config = dict(
    gain_aug_db=10,
    norm='layernorm',
    layer_scale_init=1.0,
    residual_init='none',
    learning_rate=0.0035,
    weight_decay=0.09,
)
Rows from block 7, named by matrix and row number. Rows with one number belong to one neuron. Each number is 128 + 24 x the weight over the matrix's rms, rounded and kept within 0 to 255. All counts start at 0. Numbers have three digits each.
# u: gMLP up (value half) (model.blocks.7.mixer.u.weight, 384x128), inputs 64-127
# v: gMLP up (gate half) (model.blocks.7.mixer.v.weight, 384x128), inputs 64-127
# out: gMLP down (model.blocks.7.mixer.out.weight, 128x384, transposed), outputs 64-127
u.3:135128127127130129135132126127133121132134130130127128119128131130123129132127136124136129127134127129127133133126131131128127125127129124128127125130128128124121127138137124128128132125131123
u.4:136116119131138122146117153117132130117119146121135111109118107131125149115119119126149115116116129123134123144120124109121118108126153117115134124134130130134124116103124098122131128119116132
u.5:120122129126134128133125132125138126125128118116128127126123124129129125126136133131131128133119134132136136124139130126126130123124120124127121130120124132124126128128122130128133123125133124
u.6:134129128121129124129140120128121132126121130135124125131125130129134129137119127122122130128124126119129122126129130124127125128129127125124122128129115127131130129130132128134131123136129124
u.7:123127129129132123129137137136126134123127139130126130119121118128123121124132127132120131121137128127140138131119123129121126112130135133129118131133113131129132131124128119131135122128131128
u.8:096118119090159174144138191142148130089125150079110131130058170140133215141175112077146117124179086108115185168107112225239102094170075203177132238120107103180100113116183113124125067111186069
u.9:108114151098138148153114110185152094147061137150117078143098102161172129124097089203171088116092022153159142170150025146135128061137147053123137182174152216103167186088084122117059093160114173
u.10:115133114118137132126134121137151136130117133109137134122130132123133119126128122124117142126110126129123121130148129126118131129117122134126115139137115121137123129133124140134130124139117129
u.11:122123130129124134132118138125136129133126116130124127130130124128128123125131136120124134125127130130120128122123136124131136130128127120130130131126134119127124121133118124131130126135121133
u.12:119114142108114113106146102185153143111109149119161117096134131140146178138100099104135127106128095143149084109170113142145128097088162105122129169118154155137145165120123173126107139140167145
u.13:176090150223064150089119088205165109111125047123100156080059223114180127148056217157047158110174118148136144127175084079064176098125101103106119102149114183141140189104088042140178054115148099
u.14:127157117143157117086047096074118141124125079141167104185135111105097154117126152084106105140132116058091138137106092139151089117172184198179154125181132120148163097093159120098186081126134174
u.15:129129132125135132120120125139135120122127128117138133130130123124136128133128122130129125123122125125124127127124135125122125125130125123122131132123126121132134133133119132130131129129128124
u.16:132127119137124140119128125119120129128122131140126127107126134141130138122124124146139128134126129126129142132129124128139128144113139132140127117126142139128129130123116135139123131128127133
u.17:164141096156137166138114045111122118084042151135202164169217076176116106123190124153193172063040062135120108181137168154152075119140104217096075128092119159125139164081150132180052073131169180
u.18:124133113122127129130140130128132126128136131133121120127110132133127131134125146127120120119138135125147127135126128129128119133124132127137116134132115125122131130134117126129135121126127129
u.19:127122130130125132131123132132125121122129127124128131118129121128121129125130131131135123124139131129125129128125130130127120128129134129126133127126136129119127126126120125126126131113128124
u.20:132132128128126118133134117137132131133136144139123127133133137129133127119120131129130121128138131124141130131129130128125119121124138134127127129131124128124120130132132122128127132131129124
u.21:142088060128070069097101125042109157102172083105065108162175201164035156169123118071157228093092168035124119126095156183139148190046162163093117145136098111127202145101113074056148098118155170
u.22:149103153119143116138118107102130109141156150090151089114119151153101113140116158145141134120153102134139148106156126118114172137148155100095108136119126114136152154158119156107090148143135153
u.23:125123124128133137122132116125142127135127114114138129133124128126132132133135139128119140130114119134131134119136126124124140128128119116138131125127125120125112126139130132135124125136133128
u.24:128151157129133139151098142146087111141084160113119127187098146057131139148094123093127104099171122120076144099157121151098136136138157100100106106144091128117151074134131150155147077116135113
u.25:123091171151114136142077097103113173171097106125068201143153159135118158117182126076135124151143152122087095122086127176091123137147092140156141144138091121153139172162150155093168186183134150
u.26:126129132134123122125133124126127124129128126126136130120128127126126126135132116135124131135122124126126130119127133120128129127124127127128121129128120137137131116121133125128127132128131132
u.27:082072125119164053172145137198104173157125077120129195211103077131113163112169159172111064132066180155168135114028044144192140165133128130143124106104116096190180086200177061196201046090143202
u.28:120122102127137120129137147134113122135122124142118141131097130129128130135129149119110115114145141116122119133142113129116141127110125127144115126121112109123124129120127117133136110140124124
u.29:137128126129128120133131128126124127125133134133130126126125135131123132128120134132125132131132131125126133130130131125129124125124132130125122130126124128132127124130136123125133127131125130
u.30:130135130109141116130150118139137138122133150119134125129129125127126127138110132123121141135133129126122110131129130143127116116120144137125123139149113119127122127128119138135142124135131125
u.31:130122133131128130131129135126128134125130127134127126130130134127121125130135128130128128124127131127134133130124129126127121121127125130126122134124127132125138124125126131124134132132121131
u.32:132122125133127123132117125121130127129124128126124133121122124127129133129127130135132119136126130122132130126129130123131128125128137121128126131122124129132128121118125126121126134125127124
u.33:132112116127135147140136132124125132127139137130131123130124134126126139129119144143137108118139121114115125133134129138125115155120129130129123125122126107125128124154117137139125112126113131
u.34:169104126098202131157126030086120101158161063125096152150074068172116109144082069029089195027079139197110052092132031166119147095136193136204120176101143111225047113188244143071143156100208145
u.35:024108068169150054151116105096141146046173154181160131174164060000122122107115178091125109108202080168163160086104063131216083131141135133164193166119069119111229123142083131174144076236151089
u.36:181164154110092095146121163131171063136133137067167119105145207076055128102155151116118197132172075221086164098128144121130117146098148142075152044169106098051147213126090192193186073195187108
u.37:112133136125128137130129122147132128123131137121123138141135118130139125129126129131127125106143119128128131121138131126122121124136112125129127142120129121124137137133109143135129123127122126
u.38:105175141061093053114178051111110084057069161152144139131071105143133109169101064211168156086088083192164149180115118191137091101178092069125081083123133131117094110203123136162005150185099164
u.39:132132126127127133129138130127124129125141139129124127126136121129122130116121127129129130126134128133139125130136127140123132131123133126128124128133119138124131129132136125136140133135135127
u.40:122126111126143133118134120116124134122119138128133133131117108133138133117104133122111141124136128133130121149151121132136134137123132131129133121133123130121104134127126132149130123130127140
u.41:129125124130131126137127125127130120130134126124126131122121129131122129128127137133124125127138132135135133132140119132126126125129130127134127126131125133122123135133131126132127130130135126
u.42:146140196111140094116137154189135170107136180086167122060165033173163120123163191164107079123131133161113121116143160162140100177077125131132169229167190151048143115128114184136096114148045163
u.43:109158142227121203130083211088232134067150108134164110144211146211169077126096025104108050157128025172110167119114133174124116086120136127088092055132036137230150205122100129231132117171098060
u.44:128128125125128125123123134125133132124122123129129125125125124133128131132136123127130130124123131129135127128126126122124134123129127126128128129125131135126122127119129123126132128121126124
u.45:129128123126130127128126126121129124127129130131126124125117133125126129133129131129127131125128132132133126126133126125132132132133129129130128127132123130124126132127130130129123130129127131
u.46:101102131188190171142106118148124128166091135098117078152059186156188085128138129081128048135144091123142079061121212204119134104017218150150081126119163115086122071182188255062163131118175134
u.47:136124117124126133127141128119129137133127140127128124130143136127125132131131144131123123132116115121131132119130128129130122127130127137124112141120123132135142114132128133135131132137118133
u.48:131124138123126125139136124137130127127141135132127131126126130131117116124131137136127118116138133122126133134127127128117118113129126126132129133133118131129129119130124118127130129127132127
u.49:122146131111125135171147090106171061086214151175067135152135108125172230173085090103119157147117185096129140169066144106121130140084143188117056187132093054115116147135099168129091251150177045
u.50:099074163163134165092135172032126145115138106156097077099143112255148103109068093130134071153153108120125133149060161141134073088144183158079128170175100089072136127150180153147113098100082144
u.51:132132133129128130127125128124134127129134131133129119127126128133119135128124134127132128126127132122121128136137133120121135124127138133127118132123125119130117119130121122120129118131119129
u.52:123126127131127127134132126133130121126132131128132131140116133129122132127129120135124113125137129135130127114144125118126135120132124117128125137121118122128128131129128116128131122127130126
u.53:133126128126129126135129134127130126131130127135123129129122130130127130134129132127124127126135133132136130128127127127129127124128124129129120127125125130127133126123130124126131125127130129
u.54:116123128131126131124134131145119141116131145143128126127121114129123135146136124129133124117136127141148117126118120127111123118133133128119117138130120136135123143120117129125132137126126123
u.55:126123133125127124124126135123136127122130134129133131126119125132117134138127125120135129134133124125116130126136130123129135130131132131126123125127121130123122135128141117122126118119124123
u.56:127133127124130127128131124125130124132128126118134128132131128121129125135130133130131125123121121117129137131129132126133132129128126124128125129122124129131125131131130137127129127133126123
u.57:122134123125125129138119136127136123119128123125134132118120127131126123136134107115136127131127121130130122118128127118117139120131119119125141114136136129114116132130133120129135127119131130
u.58:101045126144031106082124208104136042010043109167096112156174051169136122131137127177051146175164171067081124121129144176168017102117031200087139130153168179128061207163150156121076156112162111
u.59:134133136134125130131130129140126120126128128130127129138124130124120128131138136131129121122131128131131131133129126128131129114133127124133119134122126135129121122129125123132130128130121128
u.60:135126123129132128125117128124129122130131133124133124121130120135126131121127123130133126130136131128119125128125136127126123130129131128129139134129135129130125132125131114130126132117129128
u.61:126159131148136111140145132120133119129132163149123128135148124140145134136127129137141127103131135129132128126128131126131146131127150142134114142128117136120149111128121113136133132109135113
u.62:088150159076119119068082148161118102109091117127124183126151155157120112119201122114150135167153153114090126125151162114121108042133078104131114092088185170158111163139131173165091100140126120
u.63:193108060099083143064101158168067148083175189163041093038169183094090111083058220140084125123135064106149255177098042141124127138104104102139144213151186176153152159117084097146104116105157101
u.64:163104154175108165111072147073166116167123159125138114027154136182124075087164135178068144172100158202058140110130133079089106135144176124099121114160128146150135078091171097104121163087092158
u.65:110152162122114104091151090147136156146117136149106126124136140193160080138164145135136118144112168163136164140111065166108088176110126114151091121189116125173129152172150108137045148190088110
u.66:120133143130126138140127130141116111149143152141122114125120134114127121122119123126128137139131133127114124138104135135124124120139132141122112129126135124114134115121122131141123119132135149
u.67:146108151113160149146125150127130098129122087093104152124126132146142122123129130144116101106149109130121130138134095121133134141154108074120163092113156133116150161189138125116129142137114147
v.3:132128128126127127127130122120121135131131120122125130131129126128125127129125127129131128128130123135129127127129123129130131133125129124127136124113134129126130118130131126134125129129121129
v.4:128119129138117123128130147127122129131139126119132139143134115122125132137117141117137142147133143136123123136117123139122136131106140129133130131112131124116145122141118116129130124134098125
v.5:127122132129126128125125122118127134131131123128128137130131119127126129129131130132129131126127124138128131129128123127129130129125126126127138122112135131127129117129129130130132127127118129
v.6:133130128125126129128128125121122131131128122125125128127131126128123126128126128131129127127129124133126131126130124129131135131126131123129132122115135127124129121130131130133125128126122130
v.7:135132125128128130132128131120124136132132122120119129129126128125122123131124128133129126122127129135129130129134123131134141131122130128131133121116138127125131124130133128128118130130124129
v.8:112152127136153123116098150152108101168177161123194085148099154133150077119087224153175069130139167129151060017057098026075095216077114138116136113015153120034078122125187062112169109148186176
v.9:121083136132175112179117129038117154019173136137091179127058136176054176135133150097154144140082089152158139188130169038182158160186063063139239221104098138155162117167163083175205105163150098
v.10:130126130127128127129118118118126133131135123127127140132133126119128133123133120147127130130126120130125132126132124128134130129122126117132131124110136133125126115132131126134133128124124137
v.11:132131128126129127126129125122121131131128121125124129128130128128126128128126125130130126128127125133129130125129123130131134130123131124130134123115134129125131119131132127134126129126122131
v.12:126124129131140122128148133121127150124129114132127119134137142140125115112129115142118121142120123121096131123161120115154124142120122134121128128127125134124140110148115134131115119109133127
v.13:131098154049074077160125103068135165160116213135088079131158178154051125173107181149117156069130126105097094141097126110184160124216122088087119111114208173101134219175129062119056126169096163
v.14:177148133119116130148145142125128144176089075116119125049104183122142186117103138150100174087106133115132094111127145148083145117091174117173158168141151081119101145144133142118139101170095144
v.15:130130127125127127129126122122122133132127122124125128127130126130124126129127126130131125124128123131129128124130125129129134132124133123127132123116134127126126120130131128132127129124124128
v.16:133134130124126129125128127119114132133127118122124124130129129131128130129126128128129124135128123131128133123128116130133132131128135126131134124116132125121134118130130129134123131124123130
v.17:122109095107125097121080132080200109086112183118196172195194182167197073030170071127170162169165094123134123206129128172151190097136163090166144071164104142102053124080081107051090135185181160
v.18:132131125124126129124131125117124132132131124123120123129130129126124124133121131126130127125134122136135128125130125131133135137126132126130133125117133128131129119128127128137123130130122130
v.19:131128127127126128128127123120124133131130122126125128129131124127124127130125128132130125127128124133131131127128124129130134129126130128128134123112133127125130120128129127132126127124122127
v.20:133129129128126129131129125121124133129128117125125127126133124127122126130125131130130127125127126134131130130130121128133131132125130127128134122113134130125135118130131127131124133126121126
v.21:115187113186135232158188082169144133133036067094149023175092202192100092132121093145022205128134119112168131140156151149176036125163056204151103165116077131103067119173098178058115116165142025
v.22:142122113100116126125132131123127133138134106123128131139139140109138137141153108146113142130118118150156115110118115129141141132135103126146141142125132117124120114108131131127141124130119143
v.23:130130125127128125129129118121125134132130121121125133131129129127125131128126125131129129125129121134126124125130123129130133132122126125127136125112130128125131116128129127134127128129124130
v.24:146123130155123151147121140191141092107134135103168120152122129127129122132125116119156144073118114148131103156110163111141137102134083144128141126146134127155119139103119114109155147114098106
v.25:132139128132094141072095100103161102102132165130138114061150141141136128143082172154119118143134162111137100128088123131115132127161109104149109104147075113147126141097140148148101132162151144
v.26:129125126126125127127129124123124130130132123123126135131130121124127125127132126133132127127126122130135130126128124129127134130124128123127130126114135131131131120127129125132128127127121127
v.27:161164138141082118121222110135167123184077066183173075151070139050106213141173152137228229068155166104101178204153109255064169109095202196106144065123139155132106070162160076131091159081158195
v.28:134123125130129122127126123123121126131124124129121133129122128121122126118124116135126127128124119134126139119125122128135128131128139121135135126114127138126136114125136136139130130123125136
v.29:132129126128127130128132126119126131128132124123124131130129124129124125129124129131131125126127125131132129128129124129132137130125131127127133121115134126125129124129130126131127128126120127
v.30:134129132127132130130128125118119133129126116123123123127131128129129126130123121131132128125130120130124132122135125131125133133128132127130135120116135127123131122133133135137126125127123131
v.31:132131127125129128126128125118120132131128119124123128127128128132124129129125128131126126129129124136127130126128124128130135131127131125130135123115132128126132118129131129133126129126123131
v.32:124121134134128134132125121115127131127133128122129141129126116118126126126127128137132134119124120133136131133130124125129128121125121126123137120110136132127131127136128131129130131129118129
v.33:128131135134121129122125136118128127132126114139125125129131123139132123142131132123130138122129128135124141128142113138130142137126131131138134115118133133126138120128135143128123121134116134
v.34:156145176127026163113142180164124133101187181124091152148081196189140118114117112118119130113082130147098055179122171099098114122149144148130134157094080155094132066089155143179047135073078172
v.35:069211091092177179203196120139147135066169165097106175095106100153121124136000054115067123141022119087121164144095172255088086115143174098104250095155000108090186025109193163199129149140132080
v.36:022094154133123045090153122180108157062083131061255071115143096109145088162174138146114185153118190199161103114163176163136073035080120065163093214154108116076137140074079156076120048216178081
v.37:134131128126130130128128128120116130134125120129124123129132131127123128128124126126132127131128127132127128125131120132132135131123130124128132126116133128121131115130133129136121127126124132
v.38:173100134119089105186120139134171132113220068091154142131128148124062099146104106116108160100134116137123090146149199107172153166122089142096122076081165137142128161070181092153169044127152117
v.39:134130128129125130129129122116120134131126121122126125130133128130127126129126129127128123129126125132129133124129122130136131131128131128132136123115133124122129117135130123137126131125122126
v.40:132129134127132139132122126125120137134123119125124120133131125127133132123121126128131116128124124128115131122130118131130129128122136124129138124120134126124130119134136126134122124129126129
v.41:131129128124130127128129124121120134131128121124124128128131125127125127130125129130132125126128123135132131126131123130132132131126131126129134122113133128126130118130133129132126128127122129
v.42:183130180171124053181169101171122051067131111103112104063066133103116113159120142109105116127165134135185097124158133064179159113155141131084159093062231084120161136114164104184173095180158071
v.43:078030150126071178169150045165073073085112104108195139133110139203053125075193125093106078143223056111058162180142172241159113115083129165129100167147085145145135182100138169082126158101175236
v.44:131128127127129127128126121123122133132128120123124130128129127129123129130126126130128127127127124134126128124131125129130133131125129125129136124114132129124128119130132128133127129126123129
v.45:130126125126129128128129123120126131130130122124124133128129125125125125130125127134131126124127121133133129127128127128131135131126129124126134123115133131130129120127131130131127127127124129
v.46:114091128078070194107000177127226106035184057158071169109041218170176078115079193153086134213155118032130207078128216117155175110170234142067164053158128088144121087119175134158192130152226112
v.47:129127127120127129126127121118126129133130120128123128128128125127123129126126128139131129125128122134130128128130127127128136127129131128125133124111136132130133120125129134132125128127123129
v.48:134132128126123133128128126122122130132131118127124123127129125130122129127125128136132124125129123133129133130125121128128133125128134125129132124116133128128136116127129129135123129121125131
v.49:141126183159178198106186069132070163236073151066196123078160167112209037110132199088131052105139076160096048096101006062169140151090090174131152119128134061121155228210239172139160101119077138
v.50:109139104126130112196133174121154122124090178125141108181176168122063084162113079004177146053106061141140052193112190133083173108114162153075161075115110144161156102121163149172138135101117179
v.51:123122117127119126130128111115128144131134124127125135132130126118132129124125135135130130129132123142130119130119121125125129138125130131133143120116127128121135117136123129134130130129123125
v.52:129127126126129126127131122120121133131129122125122128129129127126123125129122125131131127122127124134132128127131124131129134129124128129126135124112133131128130118128133130132125128128124129
v.53:130127126125130128128126122120123131131131124126123132127129124126124126130125125131129127125129123133133130127130125128131132130125130125128135122113134131126129120131132130133127130125123132
v.54:135136133124127130128130124118119130134124121127124123124134128131123129129126129128129123129127124134129130122135121132132135134127134126131134127114138123121130122129131130130127126125122133
v.55:132134127126127129128130126118118132130127120121122124129130132127124128127125129130129124127129125130129129124131120130134134131127131127130134123115134125124130118130131129135124130127126131
v.56:132128128126129127128128122118122133131130122125125133126131126128124127129124127132132127127127125133129130128131123128132134129126130126125134123113132129127130119131132128130125128125122129
v.57:128126126121132125128129121120120132130127119127123131124133128128125127134126127126135128121129125136131127126134124130133129132123130129128140122111135133129131117129134132129126127128120128
v.58:075173129128146153121039148094102109152183140147000145155054142137078207243134131185181224191048160166163054065080083144111024042045232180085143114061102145182088142133188245181123130120178095
v.59:130132129125125128128127124120120133133129119124123126130129126129122130127122128130128126128131123135127129126131123130130136132127131125129134124115132128124130120132132132132125129125122129
v.60:133129128125127128127129124119123133132129121124124129128130128128124127131127129130130126126129124135130129127131123129131134131126129124128134123114133129126131119129133129131124128126122129
v.61:120129128132118117117131126118117138135128113121132126122136136133122135131136133124138136123135132137125116130140119132127138144134119125131141124112132130123140116135126139137149124132114143
v.62:121162143194098143111128157140021109068138112136191143077132160128071165125123136125136179155152159127159128105118123144130059143160113142146102121115173167115182136191087101146174145169033118
v.63:071168080126255091089054108252144141095131132105190187185174058129197143159122143168102053125092155111118133131159142129076126133057088089059132178080158079114062146035215086167161187084168182
v.64:038135162122114095143115135151131139113135119078127193116098101172176143103108151136104155094138088088127154221127127101173105167086158148175128122141100137157073116180124143085096161165133146
v.65:129106122161103086117146149106134158138143113114127099099118116168157145141149179179107141106147146128137137092131126133124138139104143148161135133138129106110098126122116108119166100110065110
v.66:131139142138122136134132125122135128131129122125137130117131123132130117128134132132141129120128124125114134127127137124126140119138110128118133111124140122131126128128127127134117138121125112
v.67:136142141147119137130138142149113102127143138143126122131091146101135122102127130100130143098125131113116103135117145143124158109113083117118131143120144119117121126137144123152149097125108139
out.3:124126132128133128126120131126130134126130127125133128130123125125129127132128119134117130125122133125128126122128129117127131131128128125132134132124122128133129130120122126137129134132126139
out.4:135122133142115123121138095140130119141143133144125132136122149109144123134153117133110143129142132137130139103146115157120144121129110127137105139102138130127140122122133150137131125138171115
out.5:135129127123123128127130129127128134129137134136120129121123131130124122130128121126131126127139126122117121136120124135134130133132126127136128119136130115125125128131147127133124133120123125
out.6:123133129134121131115115138135136123133129127127137128135124132127120133123127130129131131129139127137130135126123133125128131126123128136130131133121139125129129123126119123120124127123127127
out.7:139137131123122106125112127120125111136138126130135115136130143121138119131127126133136145124125149125132124136132111131118128124126121118139136132123129124120128113122139149135131137124116146
out.8:131138151128141054134114124153142089137186106189044103028111112110136158113096188155133089134098104147103198144066073051160064142137043131155085151154213157183104126124129121110142116072180169
out.9:079107151110118114146114130085177140117121090098107081057169179114133219112080067150156142085143118170188134126135255089170092073169091097211119191143103101125109109158222099122124122072166096
out.10:134129130140130134113118140129125125119144132158123129126130130130119129137132142120143121125136114114126139134114144135135127120127119132125136111122141127111135126127133117114128134121125129
out.11:128130124126134139131129120121117126119128139122126117128127121127131126127127120130144118128128129131130118135126123137134117130128121123128122119126123131134128126129143132120127133131135120
out.12:129133101150151146095099151158177114140120162110130085132090184129123100161182194126105143113099125160133130152127149136103135166124126149081150130128133128136126082111106095149166142093153109
out.13:119237167090175076139105199174156089104099163090161126147139152091203139050128050096183076157085132120054143108138198123214121128123168132093052116091110103141110129065119165148176151097192085
out.14:123148103115153186081133115147143091179152167162106061164068170099069091129101180121194076160127170092120110107116140127101165112088108090107124141123144145108114154071144130094203127093108073
out.15:124130130128122132123135136131134140135131127140118127123135122132119129130129140129132132132124123127129137127132138138126128130122118125127122121139132134124128125133131127122124125136126130
out.16:116120127126137109131147136133123137127133128110138130147128139099140122134153143126122130126138140124148123116131114149096128123146147133115128154131125127134120131127131119115140104125155122
out.17:194117107092119061077187178120086072167172073117165159073172184171228147188128191082124076136131146216074224134071085155131102098160087087158120178085160117058215109233071116121055084175088124
out.18:133129145130129131121134125124130130122126122127140132136129135118130122131128126133132126119130120128128119121133124120128136123134122131135135133121135126122127120117147131133127132127130141
out.19:125122135127134126130129122127128130133125129127125128131128135130141134138132122131122142132116138125129126118124124136119137123127129123130130131137122129133116136130127130135129133133134131
out.20:124129134130130129130126131120122121133116121113132130128119123124127132130136122135125140130112127130125127122135124118128129130131131123133137132129135135129129126122123137137135123128124142
out.21:157123108112205107059128104188118100113135187057203143100136107126117193108169109198082172110161146118031076119110031126186154102095126132125187174168097180122120111091151140173128135151159109
out.22:140099122133112114133146145125129171138161130171156106115160113110121128131126078154147142150133119090129115120079115126155109149133119100127146108112132123120107123129117121149135146113141115
out.23:127133122130129115126121147130130133119140134149120130114129127127125120119120113121140118130143133120120121138111136134141126132130115133121119117123125126128143126136134123109132139123124129
out.24:126109122149148100132121140114155117087108159114113128076115120155124156098143122132086136159160148126132117132158117130148114099151154086112148118081128142130138160166143154092143148140084138
out.25:162171120137183178087118092110100130099154122169129171097148109119112085114050156142139141084059055138098131036158185125149055123197187140096148079162089180153128122156105134120186082111199142
out.26:129137116128137136124124138131123127122127132134121123138131123131129119128128135126130128120130130121131130139128124140127127131133127129128128128127134122123126134136128131116132127134122116
out.27:163079047105132160101112110014170105187122096112227045200109154139097079115127173076145079180177090070108083057103056147174196184145106183034178176135155243165162133215171112137157109121174061
out.28:122115129127129119117132108127128130124151108121142112135127142126132121107135132132145125122133122156138116127131134132137111136135105127120141116129142134119140115126126138122116122116126150
out.29:124127128131132130129131128130131123129118124123129128132124129119131124134140117127123135120127129132135121129134119120119128128130128127129132132123131127130128129125122127137128131120129126
out.30:128136141132113141110115139132140106138128127144135135132126146119120141133137132133118107115145109122131149130118134105114153129132119133149148116120145130123141137127135120125125137124110145
out.31:136132129128125124131129129122129120128125122124129118131127128130134123128126127122131130124130132132129119131136122134125129130130128122135132125126123124128121125133134124135127125122128122
out.32:119125122126136132136142130127130126121130128132124121136126127128123116130142133127123138122128129133121118132132123140128126124125125135122124123136130131123125127136134131134124121128135129
out.33:127132125131129119132125129136137138123140113119136122122125137111119108120133126117132133124117150134140104121121126113107139105153116120128126126141123121118127128107120121117124137128139143
out.34:124124063196120126134107162149080104116091116124177151162093066099112207145154136048124090184109143088184167093092139178130219166182126171068107122066104133123175033154175244103056142145060113
out.35:083129134047083154113074036114163184089184101113050224111056135101006212105128070174130140236148112070065079118182145224137163146130131153060184038212132158104089148085110075150159124089164181
out.36:184189075119169237153134121107174185104040072060083075156150161144138153139153139167149118123135162030156085089152118179100124071022168091134141110117181134125177125071137171174146179181157187
out.37:138134137126135133114126141113120135131141127137128109126135143117133131129128150134143142134108136121135121139115129123124126125119128124119139110143131137122118117116139134113124131129121125
out.38:179224157083163101144137211056075119183111115156154080173233096076197100157144098167093130155138144062115131125111207121156119135079147196105130117164179062092129166073149203064094141189110196
out.39:123126141127134115135133132124132115130128128118134126127123142123137125121135122140123127126129137120140136124133112114125130122143133134144132130116133132129133130120123125125112120123125138
out.40:125127133125126115124129125139138128140147123135129136129125159124136138130140133131133125138138119120123140116102116108101134120116112139139141141115134123134125112125142127114145128103139130
out.41:128126136130129122124133129129129135125134138129130139127128131129135124129127118127130132130128124119124122122120133116132134132132118126128130128129126123129129124119132131132128131119122139
out.42:111068095121147139109113048107147177171093076106114140097151186128118161107176018145173129163214104042140091152086197114191102138123124203051110076174134181199099173150108119087154202209119100
out.43:126216139135189098091098094086073044137078176146179130143168098065070058073170126180118199114168203146086162245175043149164053171095087099109121180172124132078131051048175141033220078143144103
out.44:132127127127128125133131125131127123130130126131126127127123132125127125126129126121121130135135127132126129131133128138129127127122126134127124129119126120129132124134131131135132126128138126
out.45:131119136130131122134138129131129133121140126126135130130130127126129132121127124127131129135130121124124125130126124127123127125117128128125125128120131126124129125125132128131135120125132127
out.46:082177122094191001175080157092207119147156104223133162215143133140082116142075169125093206142164095122209164110213127084088195107062129134195162179066115112201139089113213100205091060114079145
out.47:131143117144121125114131148131129125115129106137136123132122127120136108130138122120136130116140145134141122130136125129116126131134124121128135120134123135124146127122128118113139137116133128
out.48:136136139129134122134116136114131123126108129122132118131128128137135137135122124130123145130126135128125118125129113121134138124132123125144134121131129134126113127138126136133130143111109135
out.49:191131127056133142105200118068165125113099118130049058109038013145042189137165110172129137156196111136161174113103167076174042180168110153040212083133152162079103168127123160112121099117136137
out.50:067120115157093054111198144108090105096073183173162198117076111079132146115108123102108125146120169195128111142124166099144115074149195134130066162107153111217112156149087097081146038147163119
out.51:133124132132131126133130134122125126126126122116125126136126132121130118128133129125123126129132129130123118124119118123125124124127124123135128119130129129128136133125129132133131140121134122
out.52:121130129120140131135125135125121136130132127109121118122129134129136118115120136131134138126117131124125114130118123133134127139130116132126128112133140120122124125133128144124121126137117128
out.53:126127136131128123132131118125133127123136121118134130125123129127130127124128128131129129128130125123130123125134125127126130132127127121132133130122129122127126130124130128136123125121131128
out.54:146132132119125128116131132124137109143154122113131121129130143131131124133113138123119148126099130116120144140134132128135136124117115129131135126140133117104124115123146137131133125134130138
out.55:137123118129137127144122122136119128133130120128128121130116138122143129111129125132120135120115145139129117125117126119122131121119131127122128133124133116135122128119118142136138135135139126
out.56:136125122133129124122124139134128127122132127140125124119125126130125125130135133127129129132133138133122118124132127127127123124122125125123125123133129129128132116129130123123133135126125127
out.57:125120127123136121122116117136126130136135132124123129121133127120122135119114131132115131130117133130122135136121144143146130133117126138133121143104121108133124131129131140127136127145128124
out.58:142072116057156074124081093199075120100145059202130140107094104116095135124131202182058241181178121073121135176154056141100182115164116152168134073134063119212149178079181134119155134098096104
out.59:127123121133128114123123133119129134127125125122139126122128128131140125133129115131126136132124130130128122128137122128121127133135121133122134114132124127133132119125127134134129135122138130
out.60:118126133125129141145134126133127137125128130132119135132125133129129125143133133135124134121124130126127135120127116130122132127126125123130121125126124126129122134130127134130129129132129122
out.61:139129142114119131128142172132093108137108107115123140118147122132165119127127112131135146125103136101142126154134091131131115123115134133146141149151134157123141120133112141124118117140123150
out.62:105099124175188149151100126145117139139104124197125130144150099059088095101122197183133167135108138169077137074072138152127174115111092099134120120135132086131134146177139083129218148079174072
out.63:140126169090144063146163062218143159143177113150160215184161072157081102159152040023093049089149155152143161089161069203077121202148082070136171026123106151133174097126141055074085138152070100
out.64:195062090149105197219112091189125120170141193124114093105159079123147163195132085114116161081150211097052251128119177093086201169098106097101109093064170102038158198076182076162119061139173231
out.65:160149154146150148080137147120126055154163150090095127102137117132141147212107064165142137164099078021154136125112113168158137116166125101168103118133105140092076090118096103140137060111118182
out.66:130131154131137126119131117122123134108140118102140129132158124130132136139125110124118124113111134121152136115140119126122119136134125123144127136130116144120136147118152136114133129106105113
out.67:133113141131134144134128113097133204117157132157132096121124117120136139120113125110128157122123136129130112112118153130145122153104121136138144097150130132145097107123117115184108130131151128